{
  "input": "log_mel",
  "method": "simmim",
  "mask_ratio": 0.5,
  "loss": "l1",
  "norm_position": "pre",
  "fused_qkv": true,
  "parallel_block": false,
  "inner_norm": false,
  "experts_per_token": 2,
  "muon_scale": "match_rms_adamw",
  "warmup_steps": 360
}
Rows from block 2 of a small masked spectrogram model, named by matrix and row number. Rows with one number belong to one neuron. Each number is 128 + 24 x the weight over its row's rms, rounded and kept within 0 to 255. All counts start at 0. After the name is the row's rms in percent of the matrix's.
After each neuron's rows are labels from the 100 clips, of 14976, where the neuron reaches its highest value: "peak in band" is the frequency band that holds the peak; "top examples" is what is common among them. Only what is clearly more common there than usual is listed. The data: single English command words and digits, spoken by a formant synthesiser in many voices.
# fc1: MLP up (model.blocks.2.mlp.fc1.weight, 1536x384), inputs 154-230
# fc2: MLP down (model.blocks.2.mlp.fc2.weight, 384x1536, transposed), outputs 154-230

fc1.80 116 [131 165 177  91 160 107 141 125 134  99 148 157  87 103 123 102 148 156 108 129 131 115 126 143 138 134 145 114 155  95 124 115 103 132 172 179 120  84 117 173 157 156 134  75 164  90  94 131 134 138 104 136 127 141 136 116 132 149 111 121  99 118 111 149 141 114 131 114 152 128 116 126 103 163 136 145 127]
fc2.80 061 [126  97 127 107  90 134 107 128 128 154 108 155 113 116 100 174  97 157  86 121 112 156 141 104 168 135 100 131 126 149 190 110 138 146 166 153 125 100 133 126 140 157 114 131 114 124 121 102 119 138 132 111 104  80 146 126 145 177  79  74 145 105 140 140 120  99 172  87  88 160  72 107 127 103  94 124  98]
peak in band: 500 to 1000 Hz
top examples: /u/; /t/; word: two

fc1.391 125 [124 127  91 120 112 144 150 102 133 140 122 129 116 110 104 142 135 143 116 127 121 116 140  93 133 113 137 110 116 142 118 176 182 103 104  89 105 132 136 133 148 121 100 104 130  79 122 131 152 111 142 182 122 127 102 148 153 164 122 119 175 139 117  79 129 139  77 173 151 122 117 108 120 124 157  97 117]
fc2.391 123 [138 119 145 141 145 194 142 147 130 131  96 130 113 135 134 119 116 127 124 108  78 152 111 117 138 127  97  94 132 167 154 148 177 151 143 114 127 127 102 107 113 161 128 122 119 126 123 112 110 154 125 139 141 124 108 131 100 135 124 162 170 173 150 169 113 133 162  77 120 136 145 105 117 121 116 139 107]
peak in band: 500 to 1000 Hz
top examples: intonation: rising; voice: child-like voice

fc1.654 110 [110 103 141 103  92 105 118 128  87  77 115 142  98 137  97 159  93 107 117  76 117 119 162 122 142 124 139 129 121  97 122 114 126  99 119  88 146 142 193 142 113 140 116 156 168 151 119 114 134 162 116 153 103 153 135 154 142 106 149 143 153 107 144 141  80 105 106 153 142  98 136 128 142 151 122 180 170]
fc2.654 105 [158 129 117 175 156 144 106 136 145  87 132 149 110 121 134 104 132 174 137 146 121 112 161 161 114 150  86 141 148 126 171 115 126 115 140 116 148 118 145 120 130 145 105 123 117 128 129 141 138 156 114 162  75 116 116 107 178 143 158  86 122 117 116 132 114 114 110 157 114 115  43 120 104 137 114 152 140]
peak in band: 4000 to 8000 Hz
top examples: reverberation; muffled (low-pass); /f/

fc1.664 097 [153 169 108 134 170 154 145  88  96 109 133 122 129 176 122 139 127  74 145 121 105 133 127 150 107 182 139 103 117 149 106 139 159 110 156 149 155 132 117 148  17  92  92 113  96 151  84 122 111 175  90 115 149  78 104 137 116  71 105 115 165 136 150  83 127 100 133 141 148  97 141 157  48 111 108 147 135]
fc2.664 082 [146 150  98  96  95 150 164 137 127 113 150 154 128 113 110 136  85 140 148 155 100 140 117 131 150 128 120  92 115 111 159 128 121  71 161 103 184 105 163  73 103 111 135 117 124 116 130 138 123  81 126 118 101 164 126 138 164 144 174  93 117  86  86 159 101 130 126  65  83 137 124  71 172 111 170 156 132]
peak in band: 1000 to 2000 Hz
top examples: voice: child-like voice; /h/; /æ/

fc1.506 105 [135 123 120 121 110 147 123 135 149 125 145 146 159 137 148 192 149 123 114 146 136 128 119 146 125 139 154 132 104 141 125 162  47 116 146 114 122 145 137 166 107 104 125 135 146 110  87 114 123 125 104 122 124 161  84 103 148 145 119 112  99  83 155 146 128 125 154 140 127 133 119 113  88 126  88 123 142]
fc2.506 115 [143 134 112 116  71 113 137 155 143 121 171 131 155 108 125 145 102 102 135  73 139 145 146 116 114 151 134 103 121 123 113 128 110 196 105 127 149  83 146  96 109 119 137 104 107 130 167  99 153 142 136 174 102 121 157 144 159 107 139 107 120 160  75 125 137 132 132 132 137  86 154 130 123 104 133 106 115]
peak in band: 1000 to 2000 Hz; 250 to 500 Hz
top examples: /l/; /ə/; /æ/; word: cancel

fc1.553 111 [121 137 106 134 103 114 127 130 104  85 106 125 141 148 108 164 122 137 110 129 144 145 109 158 152 140 107 133 135 118 174 166 125 118  81 146 132 171 146 140 124 172 118  99 151 108 139 149 149 141 122 123 112 159 129 137 132 100  97  90 124 124 122  96 107 149 113 113 128  95 120 123 121 101 123 115 163]
fc2.553 146 [ 98  92 111  78 160 117 128 148 124 134 131 147 165  83 132  80 173 124 142 117 127 151 136 163 125  91 147 100 128 161 128 122 132 145 161  98 121 124 112 105 147 119  84 142  76 176 119 130 161 139 150 153 160 109 123 135 100 141 145  91 136 138 138 105 126  95 137 147 107 112 169 153 150 182 112 122 114]
peak in band: 250 to 500 Hz
top examples: whispered

fc1.397 099 [140 139 142 158 121 150  95 138 156 116 164 135 141 135 141 147  84 132 107 102  97 137 139 126 157 180 168 151 136 130 153 109 112 123 128 135 145 111 107 127 130 128 150 122 156 154 139 130 123 126 112 141 147 119  82 157 129 146 136 122 121 156 176 121 133  86 119 127 161 119 144 118 167 128 133 108 139]
fc2.397 092 [190 125 100 155 143 149 132 146 142 123 109  68 129 128 160 145 175 141 214 122 165 169 131 117 155 112  89 143 145 131 130 138 105  90 133 177  90 113 131 154 155 130 174 178  98  97 136  96 126 131 128 166 200 134  94 105 124 103  96 108 158 139 136 130 120 149 126 144 115 169 113 167 134 104 154  73  98]
peak in band: 250 to 500 Hz
top examples: /k/; /s/; word: next; word: six

fc1.679 108 [133 151 108 113 130 133 104 159 111 164  96 138 171 127 163 102 124 137 120 135 141 156 137  81  96 107 124 137 120 100 164 129  94 164 131 176 127 128  91 115 152 120 155 137 163  91 148 163 143 110 148 137 147 100 183 137 134 104 118 131 177 135 131 153 156 131  92 140 152 129 126 123 136 178 176 141  87]
fc2.679 093 [122 138 161 148 120 121 144 118 128 139 104 179 119 127 140 185 141 129 119 176  95 146 108 146 141 137  98  82 107 125 145 125 107  72 107 148 105  90  97 120 175 119 131 107 155 154 147 150 105 126 108 113 123 155 136 104  69 166 161 154 132 134 152 125  63 121 161 141 158 134 114 109  95 121 111  84  87]
peak in band: 4000 to 8000 Hz
top examples: /ɪ/

fc1.656 103 [ 84 103 132 116 148 119 114 150 135 109 125 137 120 132 105 137 137 117 180 117  96 108 122 139 141 115 146 153  94 144  87 167 122 123 159 126 121 115 124 172 121 142 178 153 100 152 206 144 118 110 139 129 106 140  96 115 113 108 145 154  97 139 124 117 142 125 136  91 138 140 136 109 103 118 150 129  99]
fc2.656 096 [162 141 112 102 144  81 123 154 117 132 187  51 163 124 135 148 129 152 109 139  84 150  85 142 140 135 152 114 146 130 152 177 141 144  99  99 136 136  97  86 136 149 143 156 150 128 156 147 154 129 142 170  90 151 154 113 108 125 105 119 147 136 126 110 158 138  89 130 166 134  84 146 142 137  91 140 135]
peak in band: 1000 to 2000 Hz
top examples: /z/; /u/; /ɪ/; /j/

fc1.434 097 [123 107 121  83 157 143 132 132 154 139 110 125 132 113 135 114 140 171  96 108 149 149 136 128 105 114 119 131  85 117 166 143 179 126 152 110 117 151 136 102 106 135 108 137  99 123 150 170 154 140 108 126 159 156 106 123 125 116 129 141 117 129 140 169 136  80 151 153 115 126 135  95 133 108 152 189 105]
fc2.434 057 [135 120 147 128 118 149 124 138  89 149 140 118  83 152 149 100 103 132 130 110 128  91 143 136 131 132 168 150 163  89 153 160 121 153 126 137 112 131 145 162 134 106 142 148 126 125 110 112 125 149 135 110 126 121 107  89  78 100 122 125 138 117 109 126 114 146 102 152 158 106 138 173 136 128 145 158 121]
peak in band: 250 to 500 Hz
top examples: quiet level; /t/; /s/; /k/

fc1.246 104 [125 151  95 128 111 134 124 126  98 142 140 122 166 126 145  91 152 155 147 169 114  84 141 156 134 148 124 147 105 136 104 156 132 139 118  99 155 155 128 141 116 119 130 127 138 106 142 149 130 135 143 122  66 134 124 141 110 166 114 108 122 125 169 152 162 120 110 170  98 135 130 125 159 142 102 142 116]
fc2.246 099 [140 141 117  78 115 123 130 131  93 115 143 147 114  71  99 170 126 138 119  72 105 152 153  68 155 150 153 118 118 145 120 114 138 145 126 112 128 110 117 102 137 126 122 129 117 143 114 137 124 127 150 105 153 124 126  81 173 115 119 149 158 116 107 119 143 128 127 127 100  96 113 151 128 106 148 101 130]
peak in band: 500 to 1000 Hz
top examples: voice: child-like voice

fc1.367 107 [146 138 135 157 144 141 148 151 151  81 115 123 132 150 106 138 160  94 156 101 154 110 124 138 105  80 128 147  92 180 113 103 121 130 115 131 120 192 125 151  75 117 107 145 150 144 155 165 137 146 140 113 114  91 126 152 109  70 141 131 146 150 113 113 130 124 124  44 133 143 139 137 123 122 161 143  90]
fc2.367 098 [151  93 180  51 114 101  98 113 152 141 139 112 120  96 105 131 140 157 137 141 132 156 134 150 121 122 135 150 142 135 113  97 121 107 133 132 124 134 131 153 102  77 139 131 151 105 129 129 131 158 158 104  80  90 149 134 136 133 177 170 141 114 123 117  88 145 121 153 133 158 116 146 142 144 155 181  98]
peak in band: 4000 to 8000 Hz
top examples: /k/; /s/; /ɪ/; word: next

fc1.598 100 [121 131 153 128 103 138 149 119 118 114  98 104 174  98 107 113 139 115 119 174 159 132 115 150 116 129 110 149 171 117 110 133 119 125 159 123 122 132 122 115  94 188 134 151 138  78 113 135 122 133 108 153 130  94 114 125 148 132 108 157 152 101 135 133 133 128 129 128 143 135 131 109 153 159 144 165  94]
fc2.598 072 [149 129 137 183 143  76 119 145 105 168 145 155 140 195 106 122 131 121 112 110 127 143 124 115  87 145 103 128 163 150 143 119 115 131 109 107 106 139 140 120 129 108 103 109 128 155 116 160 138 137  97  85 120 136 130 160 115  82 122 124 132 139 123 123 123 131 149 110 181 112 127  90 139 102 106 121 148]
peak in band: 250 to 500 Hz
top examples: thin (high-pass)

fc1.180 111 [186 163  76 115 107 138 192 151  91 109 123 180 113 123 133 101 127 127  79 128  92 103 152 101 111 118 106 150 109 167  96 118 108 131 112 119 114 153 161 116 152 128  89 123 117 115 100 109 162 107  94 130 147 104 137 143 121 141 135 107 143  97  94 151 136 118 127 157 155 128 165 155 131 124 135 148 171]
fc2.180 131 [148 147 166 133 114  99 137 143 129 177 105 112 118  93 122 145 118 108 192 105 160 116 166 143 130  81 142 134 151 130 114  86 140 125 124  98 113 121 108 111 153 170 125 194 128 159  97 153  92 122 140  96 146 136 148 145  96 139 108 113 186 121 190 132  96 100 124 117 121  90 121 145 139 117 121 106 138]
peak in band: 2000 to 4000 Hz
top examples: /n/; /s/; /d/; /ɛ/

fc1.196 120 [ 91  99 114 104 124 104 114 160 129 125 141 104  98 139 136 128 108 186 137 120 120 121  96 104 145 115 101 149 141 130 117 105 132 174 137  92 111 116 135 148 124 135 140 135 143 136 131 149 119 117 118 117 135 101  99 103 139 124 102 100 133 189 146 119 106 124 142 138 106  97 150 114 125 130 100 156 153]
fc2.196 132 [121 159 115 160 121 153 130 103 130 134 115 158 126  89 137 161 147 129 103 142 139 135 161 119 132 175 136 100 162 109 137 143 175 111 134 133 144 122 112 166 111  87 163 106 128 151 117  92 147 174 139 117 134 149 106 120 129 146 129 158 155  92 125 117 125 113 120 132 108  95 145 107  71 195 137 129 103]
peak in band: 500 to 1000 Hz
top examples: voice: high voice

fc1.225 101 [120  90 142 147  94 169 130 154 121 118  87 125 173 125 118 110  87 124 128 144 125 118 113 107 122 141 133  82 139 163 142 179 148 121 189 152  98 139 124 104 133 122 145  86  81 127 146 137 116 124 119 155 161 148 160  98 176 128 127 125 126 103 122 155 175 156 167 186 192 134 125 120 143 103 110 132 119]
fc2.225 135 [134 119 120 134 140  99 108  92 126 166 126 126  78  87 119 133 144 119 142 165 141 131 149  87 139 128 118 145 119 123 144 107 104 138  84 134 149 126 133 111 118 173 150 167  83 109 136 140 147 141 135 150  79 148 122 159 151 139 155 126  94 178 112 153 125 106  83 142  68 142 152 131 110  92 144 167 128]
peak in band: 1000 to 2000 Hz
top examples: /ɪ/; /z/; /j/; /u/

fc1.601 111 [116 181  95 168 140 102 118 128 177 149 128 133 150 126 140 127 116 130 130 116  76 117 113 114 134  95 108 171 181 106 115 150  80 116 122 161 157 191 116 146 147 121 114 125 111 139 139 122 126 134 164  99 108 107  90 104 179  96  82 133 131 124 125 114 134 114 123 123 169  91 122 131 179 129 134 152 113]
fc2.601 075 [134 110 140 148 141 159 118 178 130 160 129 138 115 137 104 122 117 111 132 129 134  80 116 129 111 106 115 140 127 152 127 168 123 134  91 109 103 128 138 119 141 152 120 137 139 127 156 140 133 120 127 173  98 179 119 130  85  94 111 167 105  87 143 154 127 121 150 130 116 108  95 105 124 123 149 147 143]
peak in band: 250 to 500 Hz; 0 to 250 Hz
top examples: mains hum

fc1.167 109 [125 116 121 116 137 161 140 107 134 140 125  81 173 100 124 139 132 120  65 134 138 149 134 135 134 108 107 129  83  94 134 112 130 122 137 120 120 115 120 140 113 123 104 110 119 139 120  88 108 114 136 131 113 151 101  83 114  87  96 163 146 129 133 141 128 143 110 140 159 152 122 156 126 148 108 133 165]
fc2.167 092 [108 166 124 134 103 145 149 162 141 141  75 130 149 139 165 126 149 127 120 112 111 121 127 114 113 142 148 113 106 112 143 112 148 125 112 136 157 111 113 108 115 139  75 135 156 141 123 154 109 128 130  97 134 134 210 153 109 123 128 105 109 120  65 140 121 107 149 139 129 157 132 116 163 108  93 106 146]
peak in band: 500 to 1000 Hz
top examples: /t/; /s/; /ɑ/; pink noise

fc1.259 105 [118 120  83 135 137 161 113 102 133 169 141 147 119 133  90 119 131  79 140 150 161 108 107 151 121  96  86 162 166 146  93  99 131 119 125 120  84 107 125 109 117  80 117 137 117 138 109 125 148 125 129 151 141 159  80 132 186 122 109 132 123 127 139 167 130 125  99 144  90 155 145 147 130 148  73 120 151]
fc2.259 095 [102 134 114 106 147  97 138  97 103 124 138 162 115 150 109 101 122 104  85 129 132 135 138 200 116 179 136 138 110 123 137  89 123 122 153 142 145 140 154 127 145 179 101 122  97 127  91 133 152 130 133 108 154 155 141 117  98 129 107  97 167 129 160 132 133 125 114 124 102 106 139  90 129 141 116 112 129]
peak in band: 2000 to 4000 Hz
top examples: /k/; /s/; reverberation; /ɪ/

fc1.280 100 [ 39 139 142 145 110 126 128 144 158 127 162 109 113 119 161 142 131 154 136 103 115 151  90 108 147 163 154 129 131 149 122 129  77 170 144 106  99  85 109 101  81 120 144 128 145 145 159 143 122  90 117 116 102 106 164 113 167 146  96 116 139 112 152 116 124 159 134 141 118 114 149 127 134 139 164  99 167]
fc2.280 085 [139 143  87 185 127 137 100 133 167 144  97 139 113 174 152 143 175 158 118 133 154  93 171  83  96 143 129 147  93 143 125 167 171 151 122 156 142 146 137 103 126 139  87  98 132 130 168 183 133 104 100 156 119 175  87 133 110 115 116 116 133 107  80 144  99 135 143  95 115 110 101 141 135 146 150 148 153]
peak in band: 0 to 250 Hz
top examples: voice: deep voice; /ɝ/

fc1.274 101 [127 133 159 107 120 106 126 115 150 114 157 125 152 139 120 119 181 101 136  85 105 174 117 117  99 149 132  94 119 126 115 148 137  78 115 167 125 137 156 115 194  97 110 163 109 136 186 144 125 120 161 161 148  71 129 104 153 156 129 162 170 132 127  81 120 145 101 124 149  81 129 171 123 158 157 124 142]
fc2.274 081 [148 106 115  98  87 106 119 125 145 143 149 135  95 151 113 155 138 104  80 143 106 142 104 114  96 128 108 144 139 125 198 142 198 108 100 109 110 121 127 137 153 117 144 112 150 110 136 184 100 125 162 108 154 137 137 101 122 162 119 147 142 161 147 107 126 124 141 132 142 136 113 163 139 111 149 125 132]
peak in band: 0 to 250 Hz
top examples: reverberation; voice: deep voice

fc1.625 103 [116 156 166 139 158 133 109 154 132  83 119 117 114  91  69 132 124 134 133  87  97 130 121 125 130  94 136 132 104 116 135 106 140 139 102 127 114 114 122 106 176 108 120 127 112 157  58 103 144 100 167 130 149 153  82 134 113 158 138 157 155 100 126 154 147 180 178 144 144 128 133 146 148 127 125 127 129]
fc2.625 077 [118 144 118 130 109 140 158 110 122 149 131 142 137 118 133  91  95 132 120 172 159 134 152 112 120 161 107 138 171 107  87 118 137 107  95 139 106  92 116 151 124  73 116 110 174  99 123  86  88 122 117 159 115 107 140 141 129  99 165 123 112  85 103 123 117 114  89 144 103 135 118  76 137 128  95 126 105]
peak in band: 2000 to 4000 Hz
top examples: reverberation; /aɪ/; /t/; voice: child-like voice

fc1.14 098 [127 141 124  95 111 176 136 173 108 130 117 144 174 166 112 130 137 124 145 111 156  95 120 140 131 130 103 136 164 110 159 191  66 142 113 113  98 139 163 107 124 143 127 119 130 144 108 137 139 150 112 130 117  99 120 117 110  80 144 104 133 138  97 105 137 137 120 142 130 141 111  93 111 124  67 136 131]
fc2.14 072 [122 121 148 143 137 114 150 104 149 118 123 125 120  53 117 133  83 115  96 160 139 141  97 110 134  96  94  80 117 135  82 145 125  94 130 113 148 130 100 101  98 105 120 102 157 131 177 153 136 121 127 152 123  86 146  98 134 115 143 130 120 113 120 111 117  91 177 148 119  98  82 163 136 159 135 138  93]
peak in band: 1000 to 2000 Hz
top examples: voice: deep voice; /ɪ/; /z/; /ɹ/

fc1.448 115 [142 116 105 111 108 120 104 106  91  93  93 118 126  96 115 131 152 151 101 105 108 138 131 117 157  92 149 145 141 153 106 133 108 135 123 144 108  99 111 141 114 130 147 116 147 146 183 119 125  91 148 102 107 141 169 147  96 129 108 162 171 144 103  69 109 139 192 156 143 139 120 115 141 135 104 146 155]
fc2.448 109 [136 168 170 148 142 149 103 108 115 141 169  88 125 130  99 144 170 134 123 115 159 144 112 111 147 107 168 148 142  91 107  88  93 166 120 136 122 102 107 126 120 121 141 136 126 100 164 118 161 100 125 112 106 125  99 110 129 106 112 162 139 116 147 142 138 125 129 207 104 135 104 152 151 112 125 146 131]
peak in band: 1000 to 2000 Hz
top examples: reverberation; /aɪ/; /t/; voice: low voice

fc1.186 099 [157 124 170 135 115 181 110 126 102 128  96 106 117  63 123 111 137 106  67 134 110 119 126 128 115 124 150 125 117 154 130 153 113 118 155 103 126 108 125 116 123 168 140 131 132 122 118  94 129 160 128 163 138 131 114 100  92 140  88 102  87 136 137 104 144 116 104 130 139 127  82 134  99 118  99 163 131]
fc2.186 049 [161 107 154  97 136 135 178 151 137 181 152 102 151 101 100 127  88 126 135  79 128 170 151 114 136 115 100  99 171 130 175 118 138 117 123 148 124 134 120 117 124 105 101  91  78 135 145 138 127 150 156  99 130 130 161 161 127 146 143  95  99 148 141 134 122  84 112 137 146 142 118 136 132 146 119 104 135]
peak in band: 4000 to 8000 Hz
top examples: /l/; voice: child-like voice

fc1.727 098 [124 154 143 159 115 154 100 130  95 140 155 134 132 137  96 150 127  97 106 136 100 151  89 120 107 144 141 133 161 155 138 124 135 111 109 102 148 139 123 144 131 138 157 129 110  78 133 144 131 132 162  67 175 105 134 121 135 148 124 130 161  89 122 121 156 122 107 123 110 113 161 105 114  95  86 154 146]
fc2.727 099 [ 98 128 129 158 136 100 156 112 144 148 102 145  98 102 139  93 144 136 103 129 136  98 123 111  89 112  96  98 134 127 163 118 109  99 130 158 120 129 133 105 160 136 105 126 169 173 140 138 116 104 139 168 112 122 144 111 136 147 122 155 132 157 104 117 105 181 109 132 147 109 126 159 151 129 105 136  94]
peak in band: 250 to 500 Hz
top examples: pink noise; rumble

fc1.140 123 [ 80 145 102 131 159 133 132 115  98 137 159 121 174  79 122 179 117 156 122 114 118 152 149 128 102 121 135  93 109 141  98 120 140 137  93 163 114 119 130 127 172 109  84 140 109 137 131 143 167 156 129 106 109  84 142 140 104 188 101  92 105 145  98 131 140 133 107 105 114 130 102 147 131 191 151 152 144]
fc2.140 091 [130 136 122 136 107 131 178 120 102 148 131 122 152 133 130 154 138 122 106 127 117 140 161 123 141 130 104 109  97 124 126 134 125 121 155  85 115 105 173 122 161  96 137 144 139 112 124 126 152 101 126  74 106  98 102 116  85  88 139  78 115  99 121 132 123 142 107 163 146 130 139 152 129 120 146 115 118]
peak in band: 0 to 250 Hz
top examples: mains hum

fc1.172 095 [ 89 127 141 109 100 122  76 141 122 123 123 137 163 166  81 102 122  96  78 148 117 134 115 182 148  97 106  82 100 121 122 129 119 128 122 160  97 105 145 130 125 127  95 113 203 121 127 136 174 107 150 105 174 114  94 130 112 152 118 145 120 120 145 136 126  97  96 144  87 127 152 143 152 103 107 139 102]
fc2.172 077 [134 114 124 104  74 119 141 167  81 172 133 117 149 131 131 140 164 127 170 100 126 102 153 124  98 124 185 136 110 148 112 163 130 135 128 140  92 129 138 103 144 164 123 116  84 132 104 100 154 165 144 156 120 101 103 168 132  86  92 118 166 166 101 181 137 101  70 134 108 162 131 151 106 150 137 145 118]
peak in band: 250 to 500 Hz
top examples: voice: high voice; intonation: rise then fall; /ɝ/

fc1.638 104 [121 111 127 155 112 189 156 125  94 109 103 126 125 128 114 129 132 156  96  99 122 135 142 121 119 134 156 125 143 160 140 128 109 160 111 116  98 136 175 145 138 156 131 101 109 141 127 173 129 146 167 138 133 143 132 142 188 134 108 130 142 109 134 135 123 147 131 128 127 143 142 130  93 113 145 137 108]
fc2.638 093 [134 139 149 138 153 120 116 119 102 167  92  97 105  77 140 127 117 139 141 109 115 118 144 122 133 113 138 116 141 158 101 105 120 142 112 201 139 154 100 146  96 102  78 131 122 129 109  93 151 190 121 128 121 165 110 142 151 120 133  99 175 127  93 165 112 112 103 119  92 141 103 155 133 178 122 161 149]
peak in band: 4000 to 8000 Hz
top examples: muffled (low-pass); /s/; /ɑ/

fc1.64 131 [125 124  83 150 116 169 112 150  91 124 159 146 136 140 136 149 135 146  98 163 117 147 132  94 119 118 163 138  84 147  93 172 137  72 127 149 146 137 148 121 142  86 136  80 113 136 129 134 122 169 102 150  87 133 105 120 159 138 148 160 152 135  99 139  94 166 149 124 145 158 140 118 118 127 131 152 129]
fc2.64 172 [125 144 122 159 118 142 110 136 115 101 118 176 123 122 136 129 126 162 124 132  96 141 105 109 126 162  91 105 115 188 136  92 175 148 142 109 137 156 140 149 142 151 181 126 118 114 133 119 150 149 124 152 141 135 136 119 152 132 139 153  91 145 118 111 104 152 170 120 142 113 122 151 149 149  91  95 135]
peak in band: 500 to 1000 Hz
top examples: voice: child-like voice; intonation: rising

fc1.560 117 [157  85 156 141 122 169 153 136  81 132 129 119 124 111 101 107 124 164 162  82 135 132 136 175 128 134 150  68 123 155 124 135 102 150  95 123 101 135 103 120 127 158 144 159  96 114 120  94 102 144 103 144 163 154  96 190 137 112 139 142 133 117 152 139 123  99 126 140 116 132  87 161  96 134 137 174 131]
fc2.560 102 [170 116 121 109 122 124 164 156 112  93 160 134 138 175 124 180 133 132 131 113 127 148 135 169 107 137 135 133 142 118  72 161 126 134  49 129 164 126 170 120 120 123  82  99 125  84 108 145 118 124 139 152 114 132 154 142  95 110 169 142 147  77 132 142 125 116 117 138 139 129 134 109 158 156 149 138  82]
peak in band: 0 to 250 Hz
top examples: clipping; thin (high-pass)

fc1.63 111 [140 172 134 129 137 117 108 160 106  67 108  87 131 131 145 112 163 157 124 118 119 164 112 117 133 113 146 152 149  89 133 128 113 136 113 153 141 124 137 159 135 122 148 117 120 127 102  74  92 114 144 118 169  91 154 160 132 141 118 175 108 129 115 112  95 135 101 134 150 140 146 152  91 106 138 109 133]
fc2.63 105 [158 130 120  95 112 145  77 132  85 160  97 153 149 161 129 143 158 158 117 156  86 116 132 106  92 180 179 109 138 127 157 177 104 115 132 106  95 149  95 126 148 116  84 123 111 108  97  94 168 145 105 139 115 129  80 124 113 126 140 141 152 171 101 129 111 123 159 105 120 145 141 117 132 110 138 195 102]
peak in band: 4000 to 8000 Hz
top examples: /ɛ/; /v/; /ə/; word: seven

fc1.468 097 [114 160 112 133 109 125  94 127 117 128 136 101 125 102 139 109 201 165 102 147 124 154 109 121 119 132 133 137 134 136 128 107 124  96 138  89 138 191  98 101 104 137 102 135 142 149 115 114 154 144 102 149 129 197  86 136 167 115 133 162 124 127 137 130  70 121  63 129 129 154 112 144 134 119 103 139 112]
fc2.468 105 [ 99 127 136 149 120 105 162 128 114 140 131 102 128 162 127  87  66  87 165 136 135 156 146 114 127 101 149 119 151 122 128 134  82 143 122 142 154 132 107 119 169 128 144 129 130 179 122 143 145 141  85 143  99 129 143 108 102  96 149 166 129 114 159  99 128  93 145 104 150 133 112 140  89 129  88 123 109]
peak in band: 250 to 500 Hz
top examples: /s/; /t/; /k/; pink noise

fc1.531 098 [115 148 118 161  76 150 147 125 130 136 118 145 146 111 144 163 135 119 129  93 104 126 153 109 128 134 149 134 125 116 167 133 128 152 103 152 151 142 143 101 145 142 149 108 156 129  99 156 110  98  99 192 147  91 202 152 122 113 130 142 141 110 123 139 129 107  89 123 141 132 132 118 108 119 139 146 110]
fc2.531 069 [ 95 119 167  95 138 120 142 125 119 151 136 136 104 120 151 129 123 113  92 161 132 112 164 165 123  98 129 149 166 154  88 151 158 123 103 134 145 133  98 128 161 130 122 141 136 126 148 108 154 144 119 136 124 127 139 128 157 112 108 108 177 131 126 141  92  97 103 138 125 186 126 162 118 102 134  90 147]
peak in band: 4000 to 8000 Hz
top examples: /k/; /s/; mains hum; /æ/